{
  "translate": 0.06,
  "encoder_arch": "caformer",
  "encoder_norm": "layernorm",
  "encoder_activation": "gelu",
  "encoder_inner_norm": true,
  "encoder_moe": "top_k",
  "encoder_expert_mlp_ratio": 0.5,
  "kl_weight": 0.001,
  "residual_init": "none",
  "beta2": 0.95,
  "shampoo_beta": 0.95,
  "one_sided": false,
  "max_steps": 5500,
  "final_lr_fraction": 0,
  "weight_decay": 0.2
}
Rows from block 4 of the encoder of a small image VAE, named by matrix and row number. Rows with one number belong to one neuron. Each number is 50 + 15 x the weight over its row's rms, rounded and kept within 0 to 99. All counts start at 0.
After each neuron's rows are labels from the 100 images, of 14976, where the neuron reaches its highest value: "patch colour" is the nearest of a few named colours to the mean colour under the peak. Only what is clearly more common there than usual is listed. The data: short English words printed on busy colour backdrops.
# fc1: MLP up (encoder.blocks.4.mlp.fc1.weight, 96x48), inputs 0-47
# fc2: MLP down (encoder.blocks.4.mlp.fc2.weight, 48x96, transposed), outputs 0-47

fc1.50:48 45 49 77 42 30 50 46 60 40 69 66 57 26 28 41 63 73 42 57 44 58 74 42 49 36 56 60 64 40 40 38 79 47 20 14 44 55 56 62 14 58 40 39 57 46 58 39
fc2.50:36 26 51 21 60 56 45 40 32 62 42 22 40 38 45 57 32 64 41 39 30 47 32 55 38 66 52 04 53 59 49 72 52 63 65 67 61 45 41 32 66 58 37 55 47 38 37 74
patch colour: grey

fc1.11:69 39 60 61 48 44 82 67 64 31 29 74 36 58 44 42 34 67 40 76 45 50 57 50 55 50 48 56 23 70 17 68 49 36 34 24 55 81 45 42 45 37 62 48 53 63 57 49
fc2.11:32 68 43 48 39 37 73 35 14 49 74 42 66 49 68 42 45 67 39 38 38 61 36 59 57 45 48 31 66 28 50 34 50 51 49 67 45 21 39 51 45 66 32 23 50 55 82 33
patch colour: grey

fc1.7:63 45 38 44 56 44 24 32 36 31 49 26 45 40 53 71 68 50 54 49 60 81 35 69 42 37 56 51 66 44 60 63 43 69 43 38 43 21 57 04 49 71 32 33 51 52 60 55
fc2.7:26 51 65 63 37 50 59 69 64 85 46 74 29 68 65 60 45 47 52 49 27 31 59 37 54 75 45 43 64 30 46 57 54 48 76 70 57 38 62 79 72 37 56 61 38 53 44 35
patch colour: grey

fc1.58:49 76 64 69 54 79 63 65 60 44 46 65 59 25 56 62 83 73 68 58 31 60 59 42 40 51 37 55 74 53 41 32 78 59 50 56 48 56 58 45 31 61 67 48 36 45 37 81
fc2.58:42 38 87 46 34 57 37 75 77 43 57 42 69 43 45 61 43 34 60 61 51 69 42 47 67 73 67 68 42 50 36 36 44 14 66 44 51 57 67 60 49 37 45 65 37 73 37 73
patch colour: grey

fc1.23:55 57 85 84 38 42 58 68 44 58 85 42 51 67 50 47 62 45 56 68 31 61 53 31 38 39 38 51 65 79 49 64 58 50 59 55 80 37 57 41 45 40 27 76 56 45 40 58
fc2.23:36 42 22 57 54 39 43 65 38 27 31 61 56 29 55 49 52 41 55 34 74 44 25 65 53 21 66 67 61 35 18 42 63 61 47 60 68 32 41 57 40 43 64 33 55 58 80 37
patch colour: pink

fc1.92:26 62 60 57 70 51 64 65 55 34 48 51 58 39 32 65 80 74 64 61 45 42 37 39 62 28 52 52 59 69 79 40 56 57 44 52 67 42 46 36 38 99 54 58 59 52 61 40
fc2.92:57 70 34 64 45 16 50 65 46 65 61 54 41 75 49 42 48 47 17 52 42 33 68 36 46 48 63 28 51 35 66 91 36 44 71 69 71 54 45 51 48 65 42 68 52 52 38 35
patch colour: brown

fc1.33:60 46 58 60 40 43 72 38 69 46 46 53 23 84 53 33 76 52 42 68 45 61 44 42 47 52 44 47 57 67 36 39 35 26 75 66 54 53 69 21 17 33 55 43 37 49 32 66
fc2.33:40 50 38 35 54 56 18 40 58 55 62 35 75 23 28 48 38 41 53 43 53 35 59 34 53 46 36 56 42 25 53 39 71 41 27 11 36 57 31 81 65 60 55 53 53 48 64 37
patch colour: brown; grey

fc1.67:52 43 42 58 48 46 70 70 48 36 52 31 54 73 60 15 66 40 71 33 41 46 49 41 62 00 70 40 40 36 49 31 47 15 45 38 43 48 54 39 52 44 50 56 37 68 45 59
fc2.67:08 47 55 57 37 47 45 50 36 58 24 64 34 22 55 76 39 62 41 50 52 49 51 57 20 52 53 37 46 53 22 67 67 75 29 54 37 44 61 41 52 67 61 66 54 27 48 32
patch colour: cyan

fc1.72:45 56 59 58 45 40 58 40 85 52 62 61 69 50 42 42 63 63 66 56 29 61 59 36 30 46 65 73 51 49 19 41 78 34 48 45 40 47 55 55 32 54 04 26 49 65 37 47
fc2.72:56 49 34 47 54 58 41 67 15 54 48 68 42 48 53 55 62 41 20 63 33 39 52 54 63 68 51 52 46 43 56 73 67 63 38 53 81 46 27 36 53 40 85 77 54 19 55 60
patch colour: pink

fc1.39:28 50 47 55 29 36 18 31 42 59 32 44 73 59 61 50 46 39 59 58 42 64 62 58 62 35 70 62 60 72 48 43 39 49 42 44 44 57 55 75 49 72 25 24 34 21 21 43
fc2.39:45 53 49 18 63 66 55 59 17 59 50 37 54 51 43 52 27 65 44 41 51 36 36 47 62 70 43 12 46 35 67 37 77 42 55 60 57 64 26 36 68 34 68 48 50 60 72 68
patch colour: green

fc1.63:41 33 18 23 38 47 58 57 55 68 58 75 59 55 35 58 30 62 76 57 47 53 58 61 53 49 85 30 45 64 60 34 69 37 67 29 68 63 55 41 55 65 25 58 67 43 45 59
fc2.63:63 71 50 65 58 64 43 50 33 40 34 48 10 46 48 53 63 56 45 61 26 63 48 16 46 66 39 39 62 37 46 42 25 80 50 42 29 39 37 48 38 44 72 34 57 54 38 79
patch colour: green

fc1.49:21 58 35 72 47 66 77 86 65 48 56 59 57 43 24 33 56 60 25 61 32 65 28 32 33 38 33 34 41 45 52 46 78 42 45 35 46 57 42 49 50 48 48 44 46 47 23 40
fc2.49:81 43 42 38 33 20 43 32 29 47 32 41 61 46 71 56 39 47 78 42 44 50 65 70 67 56 49 53 57 76 45 53 14 41 53 54 62 30 62 28 44 39 51 57 38 65 63 70
patch colour: pink

fc1.3:39 45 46 51 48 49 56 42 55 31 49 59 55 26 52 79 44 51 28 31 20 75 48 49 26 72 26 47 67 43 21 58 38 31 24 35 55 66 74 43 53 62 62 53 39 60 47 73
fc2.3:40 40 53 55 47 65 45 50 56 64 62 52 47 68 54 35 53 40 47 66 75 32 60 33 66 49 85 61 29 34 65 47 87 56 71 49 57 41 31 58 27 53 28 26 53 32 50 23
patch colour: grey

fc1.94:41 70 70 42 51 47 73 17 66 30 69 65 47 33 51 64 36 64 71 58 27 56 50 40 52 53 30 73 60 42 25 24 58 35 44 49 70 60 38 34 55 60 39 58 24 43 63 61
fc2.94:64 37 36 68 36 68 21 76 50 66 41 40 65 60 31 48 65 56 51 42 66 59 62 64 43 48 64 27 39 60 73 65 60 44 53 59 54 50 86 70 27 43 67 47 73 38 28 52
patch colour: grey

fc1.59:43 45 52 38 34 54 48 27 41 53 86 70 66 54 37 56 70 73 40 63 51 76 68 42 29 59 22 23 55 59 26 49 61 58 27 45 52 44 56 27 38 62 35 71 54 52 54 59
fc2.59:59 63 58 75 74 55 63 74 53 64 31 27 35 16 62 50 56 55 69 37 53 38 35 66 40 62 61 79 42 40 80 45 47 50 62 69 60 51 54 71 37 51 78 45 58 35 47 56
patch colour: grey; pink

fc1.30:54 52 47 49 37 40 32 51 40 47 33 24 63 51 54 73 66 53 59 43 25 52 49 55 62 46 47 43 81 62 66 56 52 43 37 51 29 72 59 63 50 83 63 58 06 70 46 76
fc2.30:40 65 66 49 70 44 66 48 44 43 55 87 53 54 64 27 26 34 58 63 64 55 46 58 31 40 36 53 31 39 56 45 46 13 69 51 65 25 61 39 54 35 42 41 87 45 50 44
patch colour: grey

fc1.16:47 71 31 47 59 26 57 37 42 54 31 52 93 25 46 37 40 48 59 50 41 55 74 42 47 46 42 51 85 60 42 52 53 40 21 42 64 62 61 76 51 52 73 71 37 31 47 53
fc2.16:94 39 68 41 19 49 60 68 45 50 71 61 51 47 53 21 45 59 50 46 69 58 91 57 42 67 38 59 73 53 52 59 42 40 73 37 56 45 51 59 55 62 44 58 40 67 32 57
patch colour: brown

fc1.34:38 38 42 27 19 43 55 55 65 45 43 56 35 58 17 44 53 61 40 47 41 56 55 38 90 54 62 42 38 65 37 26 34 17 66 65 44 58 56 26 39 52 67 49 29 60 50 55
fc2.34:69 40 64 44 84 34 60 35 54 44 49 39 75 34 70 58 57 52 71 39 27 61 44 45 13 33 37 44 58 27 53 61 65 63 64 23 47 52 55 70 47 44 47 48 51 64 29 68
patch colour: brown

fc1.57:72 44 36 45 35 49 73 42 71 33 53 41 59 68 36 39 28 33 56 64 57 51 49 56 54 57 60 44 60 50 51 71 38 11 34 41 63 50 74 56 24 31 65 55 23 58 61 79
fc2.57:30 48 53 58 48 52 39 60 44 57 51 44 32 22 69 65 81 61 48 58 32 53 35 34 41 49 33 64 63 63 51 28 50 68 58 52 31 28 53 38 65 64 25 41 68 46 10 29
patch colour: brown

fc1.1:43 69 42 47 46 65 82 22 56 46 38 14 56 20 54 44 43 50 61 55 14 37 26 36 48 46 66 54 47 60 58 61 47 29 45 62 39 46 33 63 25 57 39 54 55 36 74 58
fc2.1:50 58 37 55 40 59 40 89 52 47 76 67 38 60 54 61 43 55 40 54 67 56 45 46 35 40 58 70 62 43 63 40 63 84 83 26 69 49 61 34 71 47 71 49 65 34 29 47
patch colour: grey

fc1.61:48 74 42 64 58 51 51 33 53 27 56 52 93 48 47 32 69 36 61 39 68 63 63 66 40 51 51 35 59 65 39 65 31 38 11 45 57 58 70 67 65 67 55 64 56 33 39 63
fc2.61:80 39 83 49 47 42 47 35 60 38 61 35 29 42 48 59 55 60 71 34 42 45 47 45 65 53 67 35 50 37 38 58 72 73 45 20 28 38 68 69 71 42 50 58 26 30 34 61
patch colour: brown

fc1.48:39 68 29 28 47 43 56 33 54 53 48 68 91 52 48 34 51 68 47 79 43 61 72 48 57 55 66 49 64 56 77 32 75 54 58 57 34 48 47 34 55 61 38 75 55 28 25 47
fc2.48:33 50 43 50 39 65 49 36 39 56 43 54 39 56 34 42 79 53 60 50 32 62 81 51 60 49 21 21 61 42 20 46 37 51 32 82 30 42 38 49 50 36 72 38 52 76 68 54
patch colour: green

fc1.64:49 51 58 38 49 64 63 65 50 42 20 60 79 41 66 33 55 44 44 56 45 52 61 44 56 35 87 34 21 77 62 62 56 61 73 45 39 63 30 24 48 63 39 59 71 36 42 66
fc2.64:47 54 32 54 38 55 26 69 25 44 39 84 11 39 29 44 45 58 57 48 22 64 42 58 51 38 54 29 55 33 62 46 66 44 40 29 52 44 61 40 57 47 66 78 56 66 71 50
patch colour: green

fc1.13:38 45 27 54 49 38 65 63 42 48 53 41 55 37 64 28 52 40 33 55 38 46 12 39 35 31 43 31 62 38 50 56 60 44 39 25 45 37 23 29 13 45 24 43 43 30 49 68
fc2.13:23 36 58 51 22 50 43 45 61 56 39 33 08 33 40 66 35 44 60 43 67 26 70 66 76 62 45 47 42 55 54 28 37 32 49 71 62 31 72 47 53 64 51 49 38 59 49 33
patch colour: grey

fc1.56:51 52 48 61 40 61 44 54 88 48 39 34 44 33 42 59 63 55 71 49 32 46 53 30 58 45 34 60 59 42 33 18 56 20 42 51 57 41 54 38 35 37 47 55 19 37 13 74
fc2.56:30 45 33 32 42 48 58 48 31 51 48 44 29 37 46 32 29 54 21 33 32 43 40 50 28 42 49 03 38 65 44 53 55 38 61 46 46 44 53 46 34 41 34 21 21 43 38 35
patch colour: grey

fc1.52:31 36 30 52 42 52 82 38 73 51 31 73 50 54 34 53 40 35 60 37 28 54 58 49 56 70 63 62 43 38 28 29 66 21 53 41 81 47 62 35 40 59 45 27 25 55 45 49
fc2.52:69 62 37 61 57 43 34 41 36 51 60 65 58 48 22 35 74 59 44 41 51 42 69 34 75 21 46 23 64 23 68 46 54 78 68 64 49 42 38 46 70 54 55 46 61 72 41 67
patch colour: white

fc1.42:45 54 36 39 43 34 62 55 71 49 63 69 60 50 46 39 75 48 57 59 52 56 64 52 72 56 75 71 09 67 51 37 64 62 64 44 29 36 36 51 33 79 37 62 73 43 36 32
fc2.42:76 55 70 56 52 56 50 70 59 27 80 52 43 75 72 51 68 40 52 39 50 56 48 62 62 19 41 40 47 71 37 28 53 50 68 71 51 43 48 63 55 48 55 42 61 65 31 89
patch colour: white

fc1.76:60 37 55 39 49 14 45 46 59 65 32 78 53 47 65 50 45 56 42 56 63 65 53 47 73 47 90 61 57 71 41 49 61 66 60 13 29 26 44 44 40 56 24 40 48 51 58 56
fc2.76:20 43 53 66 49 40 42 28 41 54 41 53 57 44 27 68 51 26 49 45 65 57 33 41 51 49 56 44 47 05 49 26 72 49 46 52 42 48 34 71 48 65 78 40 66 38 77 70
patch colour: grey

fc1.93:44 79 53 59 26 59 74 23 41 68 66 27 71 63 35 33 54 54 16 45 50 49 24 54 40 32 36 37 49 57 40 60 34 47 31 49 52 33 44 66 40 61 52 58 31 58 65 30
fc2.93:71 57 59 64 72 61 59 76 54 44 58 53 40 69 83 56 42 70 73 62 54 61 64 68 68 66 59 40 62 72 62 52 57 58 63 63 56 49 72 35 57 60 67 62 55 62 68 87
patch colour: grey

fc1.70:52 52 77 40 64 47 72 50 48 53 44 33 94 53 45 42 55 43 78 26 58 46 36 69 66 41 61 39 73 37 55 56 37 11 41 56 55 52 70 50 66 41 47 43 61 59 32 66
fc2.70:33 41 46 60 53 36 42 36 40 48 50 64 40 36 38 85 73 46 36 74 41 62 67 35 27 79 61 45 42 69 39 35 52 76 48 58 57 48 30 62 38 49 32 81 36 28 57 62
patch colour: grey; brown